python train.py --dataset="dead-leaves pictures: piles of overlapping shapes" --horizontal_flip=true --downsampling_factor=4 --encoder_norm="batchnorm" --encoder_stem="deep" --loss="l1" --latent_channels=32 --decoder_activation="silu" --decoder_blocks_per_level=2 --decoder_upsampling="transposed_conv" --optimizer="adam_atan2" --epochs=6.4
Rows from block 2 of the decoder of a small image VAE, named by matrix and row number. Rows with one number belong to one channel. Each number is 500 + 50 x the weight over its row's rms, rounded and kept within 0 to 999. All counts start at 0. Numbers have three digits each.
After each channel's rows are labels from the 100 images, of 14976, where the channel reaches its highest value: "top examples" is what is common among them. Only what is clearly more common there than usual is listed. The data: dead-leaves pictures: piles of overlapping shapes.
# convs1: 3x3 conv (decoder.mid.2.convs.1.weight, 32x32x3x3, standardized in use), inputs 0-31, a 3x3 kernel for each
# convs2: expand pointwise conv (decoder.mid.2.convs.2.weight, 64x32x1x1, standardized in use, transposed), outputs 0-63

convs1.5:509505444478416463464448458497481468482501530482469472650562507618625594611544505523454477554515543569567520471443498478448476482482497545592570516528551500504486607552523570489546575546497409474455428526496451505485482488531466456538516563556382391461463472466419497480460495462466458493481504493555540564500533554409429423483501472525465510535544539464486474492484504491463479500518502509535511479527493464513497460557497466505504494538495470508495457491466548548508588563516543537477355334355300425398448555508538539561455485506489484514502480502495478510519508525472523545470501507412435444535531482522500475508456483508511456532520487497463472406469484420463409360412377530501426564466436567556506422466422465442469549620558546536558539520521525542541621589593586561575558501539499484473447463489464460463522501483515505466501494481524509496494506525470500480
convs2.5:413485491509475555496576491447435428484445462512591396462472428523500563400500501378487556480436476529612500499472523480562590470526504538485531533450570465473431497476468489595523478455479483
top examples: vivid

convs1.21:516511536541535530517511540468475472463571481447489480482485515513558481516519495367435424525544511461517439550521510584567518499566522520522519534502507550563556466455433453514509519483437432392406569530444532537456468452475496529517527524489446398400485544436479489415465474486421536460451473468518509461507535536528516551555529613552500541533529529491531510449492510499488502489455444464503400522504430467372446463379384512416484591552557509519561524550543468458439454423429445442439501396477612597506471498469542516474552516504474469495461475449435537454484528433546529506477372480571523543471541510469475521420409470515562513450484416479547465553611524504482461506497507539536505431411517347472393517399475472512417495530426588556580611479646574578571519488444459435421499470434487500473539571493478552503453438418479544498455545504496491480493567512495467503
convs2.21:486599525579531614478474481468492542378544541490501557535439522502497483522464546515522455489493513511418507476579535540455475467474385499476495405469490481507528395571467435502582421509586457
top examples: grey

convs1.29:497507491549524492467508490543520513488492539507497542606571505564496531518565495525518471463474469522501484487490515485428496466469491497491497502561521508532484495498449500468465466487453494573551390427524431461469477539519510523522507523524504554520488478485509462509453507493440528505487489495438505504497530474499495480532543545513645551459498522524500518510556506494521486473513473482539455452497492544570581457495611529627618447490481479496492460497462500549512534609539456536493503548462310379360443420483456504530454602469500588529570573516586594491570541543391495481397559481396450447451411433497524471509511519450466496546466568503532550396371485503458463381343436425414450541430508506429447440496477394397459483458499492557516541607509479503496456505464528534514492553484429451392435488420442448468588575596566521581596568561510519477490490472487535494
convs2.29:493493544464607444504568561555560407593456438504502506512628488476477583459501379450534471531500490546477540552493522510602611528504581448490518537500526453486560479493487465507453442508526504
top examples: vivid

convs1.10:456489491488541521443465497481468484484546517493503507508434492530730539540509481482461423511569492513478505497480467509537484487505520466440473430539461473472469453429455451529466520443466488464431513544516510520516479483466487564479536520514522466498533559452491501454468393446417575435466521458527554504511581519504492456377401458380395402426448448490513491497498472507486489522478501541495515559535520533477468503362437485518547557541501536577581574596549506493489541404481536560542564510476580447554549578568465505447461537465442484483530501499530541497535579530483478412371435416494515467513553506413460444488429511547517526559530499517531500528534497554423522557570536539463467504332481508549449444466432495422469577564534452440472407326389446471463542440488521596525532521502514519486538624541512532515444439411449494469464463446456491463472586486489432443
convs2.10:501572563507425498489515417522455508511510401480519522531544532562476491512445540534436487477575512488553487509564464607464553498498530559394522464612485421461419559508571535472533508567524618
top examples: grey

convs1.30:491507492560512504517516516544529527533446558534491561512600516530524532467514483519588538521405514525498566449465451524520504490512486512547481480400474502491438587643568580429598479521533486593550436556510495543472501542519535322546483480534494519495554323516529411482528587536553344592522504526495545489499451487515499470451455461478496480531528560447452444526536483492531507538546535502541519505516517467566518463622536506545497415408382433408406420507426531563532525495523512504513498479449547452538522461530519489466511402526530516527546531508508523474498473497444473466446574461456465434467460394542531480578536535431449449510511531525537503394398463493553528505498499444460424549573436526504480455519511588580561587582589436458426481456373451451454488560489479520476447498426528507497552482507533500501599627559556480584533514558470502446457508483477475447
convs2.30:444494556538477483478432581582510448530459468491387481478676522501455558486586484561538504519476475561519511416529525445501477438536475505526460583496516461533505441511550539511373546533484490
top examples: grey; earthy

convs1.31:436472491450538520480491448551532542562532660528568563459455463481539515461501444458481472538545525509503471431455469440496472476456454529520514503520549505483487460461461459517506456452464486484409555529443531536399532584545590509581514500523509540492504531501523531515476468496455505579460511501510542497454549473503482446365377443384531489442495501457477495455475495501500490488473497477483451495534513523530508601477566538572581475460449404506461483484462477493503551487524525534509544519490537467521536581598521507546548575597535531528518558528530486513509526549464516404476505426428450372462466536426433510484489510452498536477439546474526530509518548525330472537509531434435510401365546492525506508468508475381482583558595434442455404416443424475445530514512596535607520578538402449385396491436412473421553578572559523601588528586500525465507571508517537519
convs2.31:557496467514519525457591487489452569487515441480458476512458487569470628508519445460495563449511595519567438491552495545551453433468527525519512546551501531523491492513560471493525402312485553
top examples: grey

convs1.22:500509472473578504510452473517528491519553525511463506508467495526470463494427452456507485531618497444498466524554531572627581502478551526515536504528502540532526527503470560533484506506483493484474475543485467438449500501533477529469454481469527547481526600503510509471511505523489560531495467520526514530467529509469457474480439451432541432534499524464463433472418439532498519464465456398339375490441440550586570511449579490542521523518491465452421522501489497507480380262278450528477465495425538623545463509465502514505486511467528489463487486474416376413449501426535509565453366418509504473480520492471543484504518493506588537481423494557581538502574547429362423536535515517553547468325470485534458502525536470493455536488548541517525551481464529572562499517506468424501450548426476458466497530521507456511460478504521507504449476450477497490514641618503486494
convs2.22:391520517511491502462500467498529562421524604540428562647524527525518575496534470459481400525504500498478480378414468523471471495490496522513434441501458588573544545506562476536465471466435487
top examples: grey

convs1.4:506515500489328483485583474475455467443440470504485473470489503465530465506564545487514481482415524530537536499480462415449442491564471556551538519457479516530515446543566451439592481489575442478458492413419598661546535503536529409557485480521453409473498435414475441463498475484528306486473471473505416442495488491484509505573617528573486532556583473488522519489556535461484471466471489566539493512509485470483442443498408518442467488498500483529526486548503526545563587620616578487530509430491458352408516536538527440468501453479511542501484491560515553638482427548510471477587578585522506554545559534529429486490459451474506421461581400457445409483432420563625544477478469426457424430586475453501504492525474496478528486477431485516564515507628524550538464475519483522491526472540525538524538479488542514536538522497497481464537517512493495505477380448520549519
convs2.4:520477511479490520476481536532466374468431567455503497369506550438460335549487530458553525472456515561480505544526584419486473473476501498486541528430494508466465558479445496536581441442483583
top examples: vivid

convs1.7:545514527601510499533525491472438476461409465514512492487488527452475537526543540496544522470339494508523583533468480562509462525515476486464443466406482512526449481543491531465497488544459479550489469513504579576578502484506471372456503490488518493454492354480475452486469484445524271513527508494507508521506523531505501492462485467478490401528479462446430486489428468460436466481550524524599533548609583549560497506688538518572585488405500483452508508467503503526522495547475484515570495515441525517448590552537498457433499381533581547546448465466479513467494491523453448476501729502540566555468511454501527535475432463465412476460516469407456425442560532586689594543532514431509432483542497503560524456442495494574432512526508477491456500546447473466447501515560552558509534510564469491444503452482522497443569460530509500533527511549569494489492515531552515568
convs2.7:504542548505506467411535515418455445513461471539556505488485506399436439509594533551555507526445459578504541402496591426515495538465510425523380576436500540528466519610479460559496493506484488
top examples: warm

convs1.14:446442526488544484455470532482506471489553519525497524517497539481676470448456455477517504503588529513483506513523495535584520502521509466443488450526456500480474440408485389507445479421447535548518507504458518473518433456447463563449487486449482448461510591462497496487449398417463572416481512467510524487446556495506503476370389452423383455488526529503549501526552520523506526507470521505435498549540500480401461509359470439487543578527511559591600577593560443438501410397422499514506545538490552496513520531546465465418493578515483555496541536493511567479493527488524501462446284441541514459445385485401462497489477500520432493499509469496575499483504451521393513556544539461421441465440507515543468454441464487494551571547539483467472411365422482509450505412458470542445497465426509543542524648539505550510439433414444510507444478460488490510505580465495483476
convs2.14:555556472553550460512508482514464517544553433499463536481522391628478560437468427499483541548512530466535566565485458605562470510484515494509530421569479389473430555510503551407531465447462448
top examples: grey; earthy

convs1.0:441389445418420479484505476533496501490487510506502523467593564458518530451500547507611553441517515454520491456435491597566551549573525551497495547541532530502514451506542484553543529542516609589506635499507583483512521542490554538494473502460491462463554511467510519481489455493482485506507480480466391490523487496525470556533546510568490530546550528461439497475526513498497509498506513514472521520463527545485451605451434592513523456428464472437513480468487476500461446444445489434513514523485528494473491490442524404482593443501530490496454540501366511469486504499500513518576482499523548492381276443453551544521586525489482464531531473482471509446207371506472463596518518354386449501626510427492435501449449530619531523502483486500496527524504497549498440412501465522516473493466460472500439468496458463478460501511456544488461483493548515527559554544568583571
convs2.0:562472558441396461483558562566522516450541553497486467513488471499429467445560472514483530597502634526565430486492479524526352513587449474570435479463492517494503516494440515446506461479428542
top examples: vivid

convs1.13:470479502529497509481522505568578554547520566523540550450477478462501471452506478530525521534524540474478507457472468468534452464503471531549545553486530492494519576599568602495569458466524460464433442472436414441420571619585606541627512540578502494493532511512466491478562585571567532523470540513495518470452451411474492486509511535540528580499526534451485463481511511487502493491472456446404452435439450552581527570605554523529457417450434399433391426472452526488516487434552420445453511481517556505548479505495557618568618597630602576590506488484502486562488501493467461460424414432417439433490529493505491479512474505498509503487487453495519478492520451461411419470487503492495470508455522425442456499472474526488550426447477529532516515494523458459495475517456462526430447466435460408440440376418446413429536604576599582541594597580456478470498519477491499478
convs2.13:513547426496460449475548451462468508534460435483545526533521484459505437493418486451490390436421434503483477557580495492461529607509418464531502530570476478518401543566557545504376535556564478
top examples: warm

convs1.11:477438509542477521551525503505482525507411541531525546453543559497579523484515535481469499458379496477520534479468504539525439552504504535497513466429468558498463482478502473356547422526440558484500611527508586580541549513502507342536478451479538510504582363520513490503535505567543293583541530517512507467561457465485473495492472481529557519568551556510478469507469502499474495533483499549478500537544520586505585621590559573505507414414419369430413458446495494497521492492540473517533577522517626516525602530562574539512560438576582545542510519539460472555435456544479496461523544484508501420509528487454461476490522494427391509492475406476465445491482461579432477578481522415523498434550529509555434500452491539540557599563579456494479471516429481474486507580528550556561488459474496508480511470427513474430598598572550501598551511588549544519537548537522540508
convs2.11:533523432550462420414548550515552498517491577514497504489466480499433458508468461535564522495410554563501455480443530502487416468516499421587486529489372550535583524598460439528532464434602502
top examples: warm

convs1.12:485494480467530456467472460559522541526542601557539550471422457531573562511541521422453483536570554498482522482465465492489434497456479546558539510515534527535544519523499505526555549517527386430438449463456497500520505489530524543578546548534451447454583567537517530498480432450562560502495496468520495514531539542484528474440456457448461487473487481463449441476458486489436482502495487506491489527530496517537496580521517551558561472456434443478452442453449522545538555554559562600572440425415525458443512509489566604515567559576552562554511487514500478531517543524467462486489472517491520482480532483456463475481432452503469474528455435468490421500499487467416464483480465460431463521481563493540508455455442444412451570558506490492497480476548469516456555523505616611604574611554359339337409463391384439407574546542637596586625573564492440457534596501529494511
convs2.12:483537573482644404493462454596540510413485547526473496505488561508468478606458522559503402487447480524419583519436561524483486582415433480492518506541548471523484488464570495516535474535458464
top examples: grey; earthy

convs1.9:459472498493456490501494501551537554490412499500515531472532491435471418475508496493530505399356452477439484489514492478489524485482487504506502533508489506482492491494482429397459508551523547583485419396413460490453559625533541512509559541548503546541501423497473481482451490511473431447448505478407443396444448426518525531609600630581615612537500545527522540540569575516526499511510488457447442471505486515474483472478470450503473447424427481468464466488480489492496555602548519518492579709633498458513528540557511526552534510566521565548547564532564552544549498546485519504477552480456477487446409492500447516500499503411378476503553501513528531410340427569580542488493517408422451539573559494457501544534536592521593483462462482491495484515500484456481389399404428502386461496498518552536486433506520521527520508534473450481526560542523570502485500487459504498
convs2.9:550484534591573546515538604516546442578460582485503446436505474416407511511597457583544483513527547547451443524426527477526547512519503422557497598489509488489523484455476502457491417553416480
top examples: vivid